A small image VQ-VAE, trained from scratch.
Training: 9900 steps, batches of 256.
Data: trained on drawn small creatures on textured ground, 203450 training examples, 12.5 epochs.
Rows from block 0 of the decoder of a small image VQ-VAE, named by matrix and row number. Rows with one number belong to one channel. Each number is 500 + 40 x the weight over its row's rms, rounded and kept within 0 to 999. All counts start at 0. Numbers have three digits each.
After each channel's rows are labels from the 100 images, of 14848, where the channel reaches its highest value: "strongest on" is what is common among them. Only what is clearly more common there than usual is listed. The data: drawn small creatures on textured ground.
# convs0: first 3x3 conv (decoder.mid.0.convs.0.weight, 96x96x3x3, each kernel summed), inputs 0-47
# convs1: second 3x3 conv (decoder.mid.0.convs.1.weight, 96x96x3x3, transposed, each kernel summed), outputs 0-47

convs0.81:445523498536547449484426467554547518531452439533404422486515470468435513541486517444436520524506526434467494580509494479411493510453523465472490
convs1.81:452492473496515474478522573512467557486565512451480444443517518535442484518537477498507500541684513510526475539503487496479522482468471485425416
strongest on: crab

convs0.19:528458540493478510504471469553434485526524448480495472538532473501453467486441480486497455509498562469533444538558491524466482458422534478449522
convs1.19:542456497448519490476434531469532519485460474510513461488480450468563345540506500561512453470527505487430452435486479471503499422484513532485474
strongest on: black

convs0.13:504477536496438536512544513476471527545484528512487542429463536485542507518501478512489452512529503452520509499534443554486521463487412555492513
convs1.13:491547483469465497514480538469508499491527431474507461514473559491473556525455427557504463547496546479587497487484551371510532504433519498488488
strongest on: yellow

convs0.52:537464441437488483465487472489539454492465462446500521491430505506406504510447488445439520527453524506524505482545541490512518521495509434474526
convs1.52:461486498528497520519509517476499450561494508474502522433558425529405526413581500487512535479569534511536499474574480477471530479524510495513471
strongest on: dragonfly; white

convs0.2:532496491505467532554421525559436540536526490434530534514502511469502458529454474500419475497511458498468494416488476517573478509538533501518484
convs1.2:469496479554522536540538502499476561528471570474489481545517495507489555499433536491475545507479430578484393421524477421478523511538590495476473
strongest on: red; beetle

convs0.56:522489453499416461440540511426485476536449543477503542550448481459554541459448532491428557444496493505460473512480507512533559552512508535547494
convs1.56:480566518536511462531529480506605509478585525519533455525503492547497537496534486453465494450507500546491562493504530565505517514521457510493395
strongest on: orange

convs0.90:435447468481493504459388471471535492554442490449515500523471559534457481500432496509495486418467459577489404489521542503498505516490491496469499
convs1.90:562499544445457533526523508515484593502559464448493515494565477563512542581533525453522474515537574540481569451448483515460522580493523513481439
strongest on: pink

convs0.22:461475480436445489429425447548437496532507496441471497470451455503453576449517480528532521451494451444443552452493460503479455495506499505531482
convs1.22:495538495510529533557427545464483514516519459518455512466498466478542476466481605481511442496474534527429401449600478515531475516442533544478502
strongest on: black

convs0.28:506465526465455514508501437503495476480513566484568497575478469534568437548441491536498513466492452473450484494469531549545521467578519504557459
convs1.28:499472543522605513612421494531464522519391499535534521456469544505515472492458460507494491480440449497475507492500541533499533513531439445421450
strongest on: snail

convs0.61:427517515460447524511480418425496454440479486482481483476526516470457501475499513484430491456467433531473502534558483486514449527480511513439470
convs1.61:524543419510550508437498417516569512534507492481437405484534558486477452523490550529535482473493485554530521480480463469562458533540442510544499
strongest on: large

convs0.77:572503551526421491522595465526440503503526557490546514579527541511510497506459485534580451516441530516459413473478505515540450525432460539515552
convs1.77:442466495523508487511482544446525478579517446472532441452472649505472449525510503483477504512550466501508509523507510494505500537501410552453400
strongest on: dragonfly

convs0.33:442509416497491464488505473526446522483511390434476495560523463523468479491499464495500488530464495569510496460522497495476477436528522483535541
convs1.33:561545474511504543532456506503536519549474468473496507486501512509450472552518490511530481512506445465457534513500512485525505453406522454523430
strongest on: pink; white

convs0.21:482421500447397436490502482466569435528549490466402477543488510454460461487523472471461524491523489486489432464515558494466500530521471483555429
convs1.21:483567498568579513517473502532525511494484502513436475474426542503541424489547459501526514542436493489523437495525495545588438524434451489562494
strongest on: orange; turtle

convs0.48:465525424503533462453549551518444494568446515487488463515490508487511482545525599475486539486518536510530452503486415458515499450515517532443556
convs1.48:511592511517462460465555468477509575496535502485593575588519543523570511504479489489479514484476431532491449551519458503526487473514499498500504
strongest on: black; snail

convs0.29:491528502523520588505534488483438404540492505521561489527450491430517515483553486530533469470444429566461451516444531514548523534482435508498515
convs1.29:514512546594492514537485506456517479497417447497471512531511477472488522432460496478520442523398479452522488537511505506557481420530537453494512
strongest on: caterpillar

convs0.92:504542521502451508485428472501518478464572502515489476493533524484549466480538525518440521414468529528471516464517499500518499513529445545611538
convs1.92:451556544497565513456511511530577513509511482476534537430562512536508523539440490551434519530473532458502558516514522588459558544459440494516433
strongest on: dragonfly

convs0.18:522477534509465522492417473508471472523498477476564482463503426469435561491514492436488447457526435505513481477536436550446460472523526494443437
convs1.18:499485472495518436521492533510537487464515466575494471444477516501497509535497575527607458524526488516466583500474522605501522526464477533493502
strongest on: orange; butterfly

convs0.74:541495509508505509508482449514464425448445445422542386472551468460490496493446432519455490460537511493430458496527536519493492571533559512435546
convs1.74:456418484507490543484491511433448484574493504497534472444544451537448529466526507528513491532624458574542506448470523507515511456487576493543452
strongest on: crab

convs0.7:500491462505613511423466531553401495500460470490453487441515534524446513482517519510534528599496536492515466491508482470473457409498529502458486
convs1.7:440566456456481486508511471427543502467509555482569535482502464543523581500506451574503523505597420550518504508429496536524497475491489473488488
strongest on: red; starfish

convs0.71:408509453451485494558514483496506526541508500419519516541474526517531490532450497498443501491517488463387536518497515528485513494432475555450497
convs1.71:523495487491548480557592517505456533524505447539533443429456538495507542433462537398510477502525470475552505547541523518576465474516533529500473
strongest on: brown; beetle

convs0.40:550513484536428453506512456489488463560517534503491608519466521467537510528524443503538541505503493489559477477462504492510537527584431511531514
convs1.40:411492494473495486502468500499519493476484501522511552404536465539473467419506499469530485470562547520539543471555465513477534547533457408512488
strongest on: dragonfly; white

convs0.57:499539461495508508473460494481457481513430496468492526514470445409460525466518439511476537537472551495495495508546514504541457477556464550473585
convs1.57:391521471537514508533498529457538476505529493458530484480524620512458476602526478507547474533524519471497520512473507486480547469470402563543427
strongest on: crab

convs0.6:500493517518479526455436488580486533469490508498441503502556476612465455534477538512558430500528484491599505454521473527456450521448576461394449
convs1.6:588508537478487516493534480493495469508434465570516541567534514475553500472527534546494549506511462516485454500428525462508433495521439482426438
strongest on: starfish

convs0.8:594527490489481429393525513437508477526507520439447492513484534469527503483416457466467519517492531499518475485464536415461509538406433476457523
convs1.8:462525466513477524475550518528519454521500468471479347467480447514514450374499474459501505482551429516547522441522497479514440540508478547403453
strongest on: dragonfly; white

convs0.93:551518419503571464481530508452515522478517466434457491470422571481507499490433462460448544561489502469460563563467501529470483478483391401472474
convs1.93:511544511521508474504534478500529497501406484462517430508502425536419492442539507466584521585497483452489553482492485539506504403473519511568554
strongest on: orange

convs0.63:481512526497493506488522463555436497479441412513449485533465513542489467529525545519510498442509457448515458487495502551515481494556486522446466
convs1.63:497535540510524504533373495465524514509551485488446500568514499488489527540494497492515456533530514511496422504485469387483488530491512462507462
strongest on: yellow; purple

convs0.66:503512455502480440548498510529454467497476452421511412560524496422486477470456462473465446450443493419434482483506482440458511500499483505486547
convs1.66:499489480496497474517520525481481528474482505498491551537501477484521569481483451425466484480473511471487507549453522554529491531436464469550501
strongest on: pink

convs0.51:467488491503504608516509546508479510592490541459448532449499483541540515528517516488520477466503453432466507537492491503453503499515477527547504
convs1.51:488531547596507463567568446527443523465454475431515492579507535471483571530516527503460591456527445561433460531475446499519500463484529449463492
strongest on: large

convs0.38:446456461481538477447484481499564560492496517494487420484469449484510572468481504490427478506461525469414493475466476498443432448454486493490490
convs1.38:507508488482490490445453487485499491454458482508527577575558460494613566510537496498446520462438513496481481486529459540528467505531418544507513
strongest on: starfish

convs0.24:499478495447414554480530479487508449508459476501460524483519504439521421458542523501550518456504515554487487543517505506544506560553486439522531
convs1.24:486440438534529503541585517489534488598494502487563501480528532512458517519532509480490472485527528567524514494519514505449555472519508470497462
strongest on: white; jellyfish

convs0.84:468507465468454396469494458529415479498417495445533473444490455506418494487463508529507487545479486521428420532471498502556458567503507498462533
convs1.84:494470441499489614521506525522457560481480543514539464587557524487500579523497499526569525470500503561530461503423480417527460544533518494517384
strongest on: red

convs0.69:545455498471517462526472427477525559514483511501449505534502459512598432492453536474455488374460504465438508497516476487514526535479514477568484
convs1.69:481498497482537523498470504473556402584504503501470505401542513526415372407488511462496499561537555481500526468518447446470531520473459533542477
strongest on: dragonfly

convs0.49:491571465524539557513513526498544544490447515444412508531487506489479446466541551525440480428502461504565435471527549505461496516511461454507477
convs1.49:512485523495534466469624523558482538514537468552459467490469613515491519480483463416468493492472450530569495510569502518481490454522532524534476
strongest on: brown